config.yaml
train_examples: 52083
hop_length: 160
spec_augment: false
conditioning: "class"
arch: "uvit"
num_classes: 12
norm_position: "pre"
hidden_act: "squared_relu"
parallel_block: false
experts_per_token: 2
learning_rate: 0.0027
batch_size: 128
Rows from block 2 of a small class-conditioned spectrogram diffusion model, named by matrix and row number. Rows with one number within an expert belong to one neuron, the router's apart. Each number is 128 + 32 x the weight over its row's rms, rounded and kept within 0 to 255. All counts start at 0. Numbers have three digits each.
After each expert's rows are labels from the 100 clips, of 14976 (inputs lightly noised), where the router gives the expert most weight on average: "responds to" is what is common among them; "band" is the frequency band that holds the peak. Only what is clearly more common there than usual is listed. The data: chords played on synthesised instruments.
# router: router (model.blocks.2.mlp.router.weight, 64x128), inputs 0-127
# up: expert up (model.blocks.2.mlp.up, 64x32x128), inputs 0-127
# down: expert down (model.blocks.2.mlp.down, 64x128x32, transposed), outputs 0-127

# expert 35
router.35:151105042125128122161206125159127139165108109132123043135220130110150151127076141122171141129098151137113119152115168158141245104120159102163132118151114125130113171119083163133139170128123115137138092107144065127161150100159114146124189101057188135098128105130127174158157143143138122176109113076124132118120124109118084129094099119143071139113154124152078121137126192104083084099180
up.5:132083176052157122163088167119125128095161126088111099109147158074160119189123129117162157176100091171074127162117084176190149119129115111103123101225111132121156050139110106111129132136163107167118073136134130140177107161113168122117118128134116139087142100132182148101096148112095131168164120107097161159117152199167148237151149120126137123156121166150138077137098145089120109146084
down.5:106117163087068100149076149090161136104121133098196116106162217113138171151119174136152114117126138164112112176093130113175221104155095150132177120153114131125111037091169114116165107138147092160092131133134166132190155145201137126113117148133113146119144140099129043116124114110076125175212131129128157152117113162122137147161192107149108136164132172090140089137127096116159141148092
up.6:106149134159123079137155099111136134134116091142162151162051120150132151163117155123161168085091153167066101175151117110128122125120156116166167142102166145182145178097143138113165127131158116143105139122189084101111098069174102164134093083130107184121131157145115089180173136186084114134182149067147089105107210136075139133127111109157119114127169156200099143178120046098173127147118
down.6:103097103169144092141149096079101158146121108154101169158082157156121130115161157138119113097160119121161102165118114131098082090155154179208105121131142136150123255163164111099229122148141163072123162112175108150079111115130131162162143145141095200117125148138117115152109126135106087135172162165183126147149159137121106103156140099132142078132123164098179144168137059151163149090107
responds to: square lead; vibraphone-like
band: 250 to 500 Hz

# expert 63
router.63:088119161091122131069086146137095168146174159109092165174087157135165129064126071092103143070146146088126162106146113125131107161122101182124165117118176147157146083102108096173116095150095060130146153151114180136148121161109142134083073133200094136136101151166168123100100151166156065116127124174115139088108149083174124110108181190158156101160097157134169202110150129083141102099149
up.2:165090146093119089119172170090094218145102102092119145166114149084140082141131122116173150164172119145118113138125102164139164115131161100175067107115047115127129122169099142102152120170136101141165101092110153204134141165100141077135191145097163123125098118172167137130162161134104117204087114138054083097083129122159106136138131108138184096109141173093098149130159150163103099067168
down.2:103133090116108150110113082103117164102148093121127101082224113092179176071153145107150064107090161110132134153169080110154212100148065110124140060105112120093117211165151105147173156161120142115123152122088180099100175133135133131123124127135140137131124076107139102118126140178132129091076104149171115123121141158091158087060112135107155112107114187048083135152108138157102123107151
up.3:133137129160188096100169066102126175145145104201144111143125088080166070127115141154184171132088090119080049121128134132135138155120175117159184159126136104127152097104075103113120128131116125116116152157080142174162055159089145159154121146128113168093094143193167147142151155135133130170105174077120116145089185185183164081180085162131174102155075128125087128129100104115124138119124
down.3:109111122170161110088179127108174095115110171139118129084091102094101144124105139153086164148156096168167086149135122091165085126089093170151133130138086113124096173073079157108102122092084115146116111135128110185148108134131111104114136121063089128138085136097158135087147154106092092175114180162119140145115102166193135092150079122064107081054119078101108064138093121102163178172204
responds to: clipping; clarinet-like; text has "clipped"
band: 2000 to 4000 Hz

# expert 48
router.48:144108062135153131183153147118178094157104145115121143160194163089126129129104103162136123101104161148092126178146124158111176123170151054150115118192149156139177182155163155159191198154150198116122120069159097146101121060130150129149144128080132159138155126143045145156111153175067161099115121101082135073115185163118110163126138139133070103128146132164080117135154119124110099127110
up.0:153139096123176105075176143099148077144152189150091146129107130135147151109148127150127124195079066151154159192165117130133175121129128113121138166217167139094109172107113102086104133108122159069135061156170132095153123172083162144180124062145150099139128159137153158095068116115137119143117173162133141089124141166153151107093099108072118083150142107127194140106143187130074142068137
down.0:170080148133203161132136160087139144111187159094127171111235147125137128143125119147106094129172136150176160145125130126120150101135119112133085108131130138115115157106142135073113122092164134106162079131121111130135095177156127114190158068199126144154143118112142153188113122098105094103166164128126193114135077136172185150126162119068085118148142101109173142120140099162152229114054
up.1:100161086164130104140121094157098092139131113172119127148073098125079156147084164099116179103068139095165087137147137121120176169133135180119193148126180112097145094154111142156116147112153065168079155124168068057108121101126109202139111088160082119147167153159161151152110095129141139146193148050215099164165141113151135136124112106130143156144112133142126082157123133063141075144111
down.1:086161139146174126142105088134155102101109130150135173106039116141056219102138049124137128095187129145183133159138153104177128123127115184107163160071181108101144138125134100189106137062108076110116165103105079059125145112129110141157128168215118109110164123148109129105109075111134121120188117111190123134148124145141174131116115098091125166117116122136145108134155137172096090147145
responds to: arpeggio; vibraphone-like
band: 250 to 500 Hz

# expert 4
router.4:114106120141143131165194085158148111121097142142108086111240114093129201131102112125135160100105143140153131166093160121136176075129117106101118109138182140134095255173140123131177142056134108087107131119113065099128111110114084155143147085138145162086153095100135078201130139126111141132169146108155120123188154142140113135098117093138088144102132117173115118139127105141113130119057
up.1:157057136125224124119087129127151110156137162094102134166117158153115171151086092177102125072119090115136136123177109120098141156122150101108111110165169144132122144112161116164132135156135131137125099123193116160116140088092147142122187116160098135213156140139086153131091159168099099134145126093097089073202149166116176152108108176144051063132109138207120107153163147145191159147112
down.1:140115142101112124175149130094155146120133099114149101156091106131108127125204101131124084115202145118173156131088138100161126069167125122070121140189130085084150110200159071117209110091120150164141126150121153135101118112119136121145130163131112153069150102068138129143076127079078184074124123155109140170125134125113135099141170061077119157131139100093143165138149182116048091198104
up.2:137169116165171148116106094158130107128139069132212068161091123136143139120109135106142128109098122143109144155174107140085143130122096154115189194096162132099105136087136049163103164092162102123129138164137111132154150101087134178162106141125132100108039146123085186126152096130152133097138099054171099175156156121148146135124135076145083114152072074125152103054053157093098131131137
down.2:141091123110103101141093135093177137115066163144039188095134078079136151150171119144113076134153127146104122093096128130160131150137153100122090096132101082123166130158119161097137134174097119120111130094124114082112120142153096083112161109157140183121206121145220093097128144166141155193080172144126153076105070132114110112105154161078175146114182187119116116166186104166123103110165
responds to: vibraphone-like; square lead
band: 250 to 500 Hz

# expert 0
router.0:150105188108129131092102165131078146135185150163094158152104100116129113104128130143152189091073083061111115091126081111138181140094125133148119101098147128047083120088109095154128116143084143171139195120149139143162154138110158102142110126143095130146143119096169141109153130161170085179141158138119085120056120094162111113137173151114138124079014138186130180112145061111106114122173
up.6:174105147134139082154093108138099207114107111153112104165075116161161073190141147151147079131124113149127085102101103159132160169115207125129154167174091084139124049124120148140051213140158116099123074130150138182092132099097179127109096136111136137106131179153108114083120144091071145185102103067104106128123135119155148162144169147156125137122068103130088092109130174117116110090130
down.6:123128123110125155143096103130149098098095135118106202081178142078098129094162130135107118147092108122144122178103151103171119134128036118120075122091111107138089142122082131103143090126099108083163176146102133123152107138070050099098135098174176146143099111168124103135170121117137116110178111131232176101092141154134102131176079132108150153126134147119187104149098047152110090195083
up.7:198121177146176082136103198150067127111151129141146150140095128099158073165104183118166184145114108142070101157100067123112145164190157147115153134134125109187140077133142121113085123088159100093090152150185097150103135080125190139140141146111174161152150167180149109129154115138131154116165125122144132176108152201177084205174135132117132094112126136177175124127166088143100106134112
down.7:102099118112120097173105119130162168173137144130138120149072133156137146121105078132133079104153145183120123159143140100165060126126170161108096133149109122082095076136089143169196127135105073160100116104085127161157118139151111175150151205192086077120115164118134165080119048090084119175183176106149117169146081107143139144171141128104071105163115109132146086114171168145171189150140
responds to: the note A; string section-like; text has "clipped"
band: 2000 to 4000 Hz

# expert 24
router.24:161132135167132171129095091140092164153104066147082191083155101195146117157151137171060127162158163166183109131096129093098135151160164125053085163148103114075140168139121115156094102067140133126120132119090151188113121133129107145124144149086199115117109170117107094120101122110086164096122116103092134154118136097140146196180108074081123124142106115049123097083114085138144090143075
up.1:110067169074134104150062165156170133106134130100133158096109179123120128163134161163107113124115119132121127122154132160120094138146157177150147152175179174127129098152118077141136090205116159137095143118136164153190103112093153154149169179160154165108122131173135105051124154134113155166224137106144129171072103176134152210165120102109150176169104178092127086141107104165159149165129
down.1:116126155094070088143072150118169118103142124126189138116115180113137140146113156133187118048141152164130141109096122120156012091140140151162153122134164133100057031189161072118155127176124120142126140072129131114160124140167119130156098162220142153124148133080121084155148122142117152148184125122138114128129091139121093126127177114141132127127134204100142107156138159140187166122115
up.2:089148152153118168131121124168135129148113146108132156114105136075084116112171108120077160194074126144095164138154131123121098152120117077098137113200180139091200114198125109152163169100126138140112116167083104065132089178144181073085104127126121135076196135146144147121072117152096118133128100124118156133127192157171142121175177101077163152156087101154092067079142120118136124159067
down.2:153136148117122185115156125151094171154124164198096119130126133125200109126169195127136088118122155131144125124061162130065108122113135164136147140121068153138062096100098116100103181151096165068122089169122142167159072112141167118122079130111116085139086151113115130194189142150125117143076100119147128098119121113142031113120127155168109131130134105133176192084094128070158162069111
responds to: marimba-like
band: 4000 to 8000 Hz

# expert 13
router.13:072122192142113108078084145122098154125168132118139129170095115158174111063137071065120146103120098091090182131148069113112106153068110152139136109075148111166119091098142106145150081157100067153179188149110170120132163147102136119115078137184124125156115157143171123087101130146152078145156153172135122111075131081136101109115191160201143090168093139147173171155120107116137110098183
up.7:172112146168140108090086134109147121188153102132095118149178118143061116094143095132084163134062144120111135105131142156092131178114136108175126139137173150169217201101133088115136160163066133157106142114118116101144113057131167135112148155039134154141109137135134130083104130156201126141074125102098128140091184113062143186159144116134186124178084095114086166125154137143162117109133
down.7:092122124177134118104113103138170194097143107082123178190184103144087111130137133145054118118110133100157133120144093108119210114137143056180056084095167129145119193163133113157172088141158055159116148090103094124067172117133124095117101186105103141094159118121127110099132103130103132101170160114146140139108136108117171108111154142095091057079089170127131137155123100179103155164158
up.8:139106119107149149069164133160115186161119118132176158160088129160180115132117179092151158159119129100109120083113141150079232095146123134173174125076106157106090099131125060131117103116161174182137096135131102173190145138146182122152165146134162170138106103129089154127166137159158105129114079158142141150045121090163116128128135088097157153104144116101113111051135129147120095036152
down.8:094147075118089168081130120108172143143107084128169113117140108159153173135168166133208155098207103143114141131120127120200144104124088120121158080104153110088072089194192102159152091150141185183138125102107192119108135100095123164115144124114175145079124124154114130167124085163138122110198117176132131155144130165141143145105097077112103157118087141071084108157126152174099133057135
responds to: reverberation; text has "room"; text has "reverberant"; square lead
band: 2000 to 4000 Hz

# expert 12
router.12:097137173095128106078094133097106165106193150143121145160085139119159130049126088080132153080148102082131155095142117125115104161124094142125156120104161141174135088093140082162131099153081079120154179157103190107146133177114151132129080126193071129130105145161178132108098139148191051139144134158148128093122144079159133099120175182201164096139073154153181177117141129114149113092140
up.0:142100126076149099155173109117111146179161132129058158155110089088098102133116155094169135125141175114096061111142143094131135134157175109131104133130141121096143120170065169107155099117117097113157092113078061154125102118126139136154185074135112181112199097148185144147164145120115126217202159147132114089096108081152135120153116165101138133103177171167130179207160081115135122139105
down.0:137180103143121133138080102094143120137102132094107144084201115106135167103187149106163073091139204142127135111127072111177113168166159113110169129137115112095133108201193112111157147170142104126120172093125143075085171120127104112134167123150155104109191096117162101107137126176138177132123132142176064126112110143115127104059151104116137154114138238079079144165099131156106163092141
up.1:170113136162171109138102140156134120159131071136120129112183161192122117078104072135091156120090132121093123074118133146092141138116128117125110155151147125185193163085148084151130143167115143150115149112147115152125145020142165177062162126037182125126148198150112100100107133147185119165110135101068136111144124125090114229161168137137150137141110096110111154094147093147138097129093
down.1:131113149175145171096107097160142180119143155132084174140163150129093089097115124140104134146082140101137124109140108127116180117101158117194025115084161139153092157147110136187168131172097110157118164083123108127130142121142134125087135191102061080134153150112113125023135104100135129121204134120119125150069125119109120102130154149120084079116058172125164143132095080185110169166165
responds to: clarinet-like; string section-like
band: 2000 to 4000 Hz

# expert 58
router.58:124136127123088132191197113185164125070118117082100082138163127146162132164111126151150082151128160179124165175092180156135100088111154117134084104156140143162103146109097186143154187107116132146122104093183061099144112123124085122127132143131139145049128089099099110143147128096091195104129114091147160107134103129133094099076199096114065178097170102187139107145106157152072099164107
up.12:122120125170147148148139175122075079158152137107117108082097168116167149117084118106149069089058144131093164155137190130136120115115121160163204110180159139114133194146145101070114153190123173147143106131102173092158091128157129120110091071150099094085147066138139150120090190153156108096086088134114146122058128158100122083055126084124183108107150100114140130145164122094115097082117
down.12:116158229123072110123134134137225115109076180139129112136083081097092116161143120149113151153141109134059128087166122124144064127093160114163135131107133135156133083076063173139046167105120167094113134116134173171134095147082175103114085137127081106103092135119124090077159101157083161160154134134118114145167159162104098124188138142135094159130148080152141151132103094127164154124093
up.13:124142166198111137194098149111156118103114109093133115114098122151166107154121146146114179145175078112130172129109161104119140160056150104127130190105048065103125127102149140188185129097138143067175046086149155066147153125098094120182052112162141157100140130083144161120119167089088117150109093157139144141157144110111080092132144136145138141154129139112110110060113100184146137173126
down.13:121107163064129115078143108149103119157132146183129113124063109088095170136096074090108100106158178142128102120133114153112067106148121146135089111162151169134110130108118161118060181116147137175102206147115060162115098135141162142096187190151134119135111112125113050146153065113130159127106163071102109133124083075150137176140118098121163116145101102134121109180147223094142094091120
responds to: rumble; block; marimba-like
band: 250 to 500 Hz

# expert 57
router.57:144147167147096121110171085113147085133145140162165148094135120153113170122200152169095140197150129119141109145126106045101046102158107058138129149104089111097157159101181124132148107128136136109122175125085116151098120128102152105170140131095152160136103153082124134090085108094104133135104138155144208120143099078115201150201139113107163090111113073072120104131143098187192139184141
up.6:122079068115081123164125103126106155137161092140092152136116132160139122149083149130100145104124152078173139106204101143087095091141126060107064115116151116088186120194109177193134149104119125089127153113121137147106107136134129108148122120156187108161113178108101160152111136171095135072141134044102082133163149103059126177137076140154074069191151103108087110121158111109120129181152
down.6:102129191158175107121127099105157159116122100125162127089103131139112117102156171088161113117158105165073115060082120107164000139130137157146186132162136144142111119127161124126129118139132113151122148148169118132141130093122124107130140107163020160103167114148124157123142175112157079170116149197162091150145149178190150107071152132117169087075126181160115104120111133118180097112097
up.7:145142122139137135090048066092064174070133139086095094117154146142059117119163117142160102171108153153139108134105196174151101169119132106183170116170133083168104122098097103078127096177091158113160123166122122124196106142116130136109108129131109060118115131097115097133141114083177124096114133135087171146118068079082176107152148174173151141145152093142116133203147136088130152174162
down.7:154119116143090169057130115101100151142113144132093051126066091109096162098089157153161163160153126161126118043134169173125055182139142125156176123187121073147127092138117140115089131120108191092152094165156109157183122146095152134108139130118138135142182162092138162145158110155177097146152080114074098156156152197135136121103143136130076190168152130184126131139094143099087101099116
responds to: marimba-like; text has "quiet"; block
band: 2000 to 4000 Hz

# expert 40
router.40:109174103106108133082115086124058164171144097119123152122115157167143143099120126111160148138119089097187102170105113125129137161120088147069117118104123117116138120065122103124089074070105072157096138135089183167188125200129106156120078115146173088129088155135195088144094114106181100154105142128077145114096124072172133158139169103146153112175148128047177160111144085088109084093144
up.0:188141127153159139147166063128105174114161046201118140132126102079171054185141146166135131156178139163103102117130130136126080142146171096111147172117103108110132148142072103133109140135145139105139100130081126165123091182084164152181102167114126149102078174156151133120126121087121196162088168066093118179112157146160170111184133093114171099126117182086119151134114098166105095128098
down.0:151159118104170176135157173078142103090127104177110088109089124112159123144128126186111117160170122183154133145119091128128092143179108153107103141157138117138117131093076156084078116087164101107132075135114138160134089183084096108137095097083110120117103175110148111120141114098113116142115158131048164116135055132182165111176093098096101097127149053086168125100130068110156233147101
up.1:175208088165189119118103077122084118217103156154144131137096117094098164167123136136175116101199110093118055194142109132108116113155064125131098123115136111109133135110172081139140166134122128094125076161133042122178079171164072102128160095132131086186144126102127126133061090164160142146124104151138121116143126140147088081104116120134052107166147097143145111118103118103142135150140
down.1:103186105145175091122120050148095145078129098099109120111112174149097108136119168119170175157150164128094082164180110135120139070116071159147118120113157125151145157161097048184117124191077118168141137062124122131171132134142155156099171122134110106147106132100088179022114131118138138140100118172140120138144198113089128125153091098123092091137100140120097157108074079122173132156169
responds to: square lead; mains hum
band: 4000 to 8000 Hz

# expert 16
router.16:168109176129145132106091150137068120111153162141104184151144130115103131131156142101176144087096084099129087139105108109141241133097131085144103095133132092073097143116186111144131100148063155180157152136139134123154119133143152109147147152095102114116153156086152158104123097143155091167138138145124107151039095074175084123118182140134120129072026118190154169112135101102121121117194
up.0:137138148112138087182112135120071180131109140128072157118072090090105104147135072109145120111120105122119080117092095066192153159114203070115098120175144102138183100150067139105109123153095086079121112111107132126144077097127113068069160105168137111125180149129223115100116169134146109167096129145120144086100160121115108142122105165168122144102145141180070196176114101104145132158141
down.0:162173110086170150145111134078112166102086148145057134079085087126127107146188129101117097120234154151142106139078090123162093158138106119118088109115080115173195041108123151105117143165130065127123126106142109126100133111136076079096144054149096090139188099130179097116119156098122167141068145148133155091128115096098138140106105149130163130092183104125116154155133107104104175140153
up.1:200107177106161138129082167134099102108180147116129072095149162053135166082107173099139190154138146135090116167147047153157151109204114156139144141109110097156161127113138150104116111150163050098141128124163116124181175160136113103176171147132158123180159130124168141097129117102123140180184088115151129206096121178132135160112107102159129081138123172145166164171130102105147103165142
down.1:141074115061085152159080116137141157133165133162171084111191186117161150095142115111190062050123161166081169118096128104165118142189131130104159146095137127118105169132172106116220108203121076170124113142127147089199151140171083105149137187147135145145159105124129149128148130103112137173175105102151138146107115132108148151140140098163135160184124192120123117131148145137142167158099
responds to: string section-like; saw pad
band: 2000 to 4000 Hz

# expert 5
router.5:157100178188144109149137121195121108149118159082149173134155155119118093154126125127089145126131093086111114139155079077085072090136127099177085134099153139132132164117121137148148095140124122154139164081141098149100130091091132075151154162096152116146094151091137109097080103114120192122146168152124150151107060080136105118188180141113112110104111114153118103147181077221186120233157
up.0:164118149130140134143162130086141119197105149115110156134132153106089145099155116123097109119122108124109133178046112104139133152161083136182107123074145156146145171125132059092141146173138111121099124081163154113141121145127073150131137178129186164150127132123129098130122130194149147108081079170158074180095176165192058135109127124197134101128176166210064153111064113098146161147148
down.0:119105148105130145117099086163128191156140125159154152073105124101165128110077116133102149066145099162123087122048134145102055092108063111154119183093085199132092129145126174097156096139123116124166152171150107115075103100125098100080163109183136148131157064145164112102168137151099146133140137100122142067161161110104134147133144063130059198120135086087146156120100187094113144150123
up.1:064115106132120077161160094066145136143068063159163112151108114151144097146116165064148099082110054113101094095108141124073134130033144133203057073137125170141118123140109095109116084166131139150173131129091143128126064126133100087135085154140133121096091163098143107118151110168130119129127162152159080125106098098180122102103070120153132177147177077111141119142130149099130148122183
down.1:080148067108126070153106147145095158166162153073138144180055137187154158137140137110131134156140117141086096114079185112112086058101141195116144123113121123115146114151106114138136140135064160129099132178101141148120114117151055149090090122187142126103133075170115125129184097136138129091118142174146158111126188076126061155150128167109101162084104178129064128093152169182151154142153
responds to: text has "quiet"; block; marimba-like
band: 1000 to 2000 Hz

# expert 30
router.30:114157082131137153125112106111113124141062138128135154079117139157137155121124125130091129084212138151151135157077166108153106068136075170111093143090040130152107129130120122137118094080137068155122125099101122108119159147179080115099155138038154077141130143070121066135135092086125153109150098178123152113114083116113113138119162131112088194132172086095150125123125125188110232153105
up.1:147121147126155129126156184091149151121135094080063103143146094119087104095109128133105161213121104131107140093147159183158119060160119148144163111128138094140134098069109182043129187097186123134193112094145096139171163134106162110115099110119122071097082112179123111104169131079106160186154193086114103170071161087111095122157127101122127139142099094127110139079132108143104158175151
down.1:186180091154116160109133081146149168117101159133149092115122148150180149124158179091150071125167221125158099150104083101098127164093112129104112139094091135164095142138121112189117096151111143107110140151115161120152177137116168099131152138117180119131118066078130120129108146146141111115078038133142114131116126098087172137061161137099119107110124194083155177170074157133079078055130
up.2:119160179200135169078125117171105166154076136176069157140149094189114088143136148173100119164125155127162124102103144136134118151095179146111112160149189130078105136133050108097122202106103169147180169104106113164136159126111135088084051111106170105130113064140091119123090140149116131064081129143089151121138176151124071118145140160096125119161113086124180103124150072091107142123106
down.2:137096071098151112171128114127163120074163156097131117129132134065155156094173123073172109113132100123139136122170128164108072096142081087115143087107055127221128114113210156158126089142132139104094119156170170102116053102082161174163152152121083132086113168158133117122162168120158134159169096110152103158105106089127142125064139105170147131107126180131081172123116185138129164109170
responds to: arpeggio; organ-like
band: 4000 to 8000 Hz

# expert 47
router.47:095152111106116144146190156125134098091146122143106090134127115124132131170108150156145097172039175198112147137162172201091143153157139090155086136167159143128132156173139151134117175157140178121112074147161069084158086110123150145145143100075155133102180105109076172117168120134135157104127108051131123095119145162077135123094094101080071132070192095171109070121127117129128136141081
up.6:079095137154116085095089128158149136102108165092122179153133124229088118111112123096118143192144167166136173155181141162176150133131145099154117211167145085120129118144117177113194135105174118133170121120181088093170150032110167125106149101122143102145138152185090121116110139115086128102119149114199158112092156161107145132082151134126123146201147114109179148132151142169099119158134
down.6:131131118137173093113139167086142146122182152115147133167108139124148093157115133128120106074133115141169170148155124101106026162135176121143096123142144093182151073116137107142144138168147064212181105121145080165103123149105134124117093094177165160142084103129156111091113126095156149102126159098108121115149080124153188121139161095091116094096107110131119121091161082162186251093108
up.7:152107100104126165095119119124122191098139066130162161119148073159123045146160140084126156139065098132111135157118109195117095133147150128152147173083185138154155079132078076056046087130184123153125094160130111134128157077108087150139110136132201148106138106139149104116167098140149210093118129115174151183071145099098121142149102088119164164145161111134129162095139100107114095128125
down.7:083138085139121114153136122138139108189072131137129108171145137159119121126081091115138076110133185162148127092139165103161141114111088181052076157132122102113075167197190151147209126136106137151099114119124118131116130133149193117085125069202093076163207123102173141154122114078155106143179118121135081159151141150138124134113155136100084139134164151113159173119139181155067162128154
responds to: marimba-like; strummed
band: 250 to 500 Hz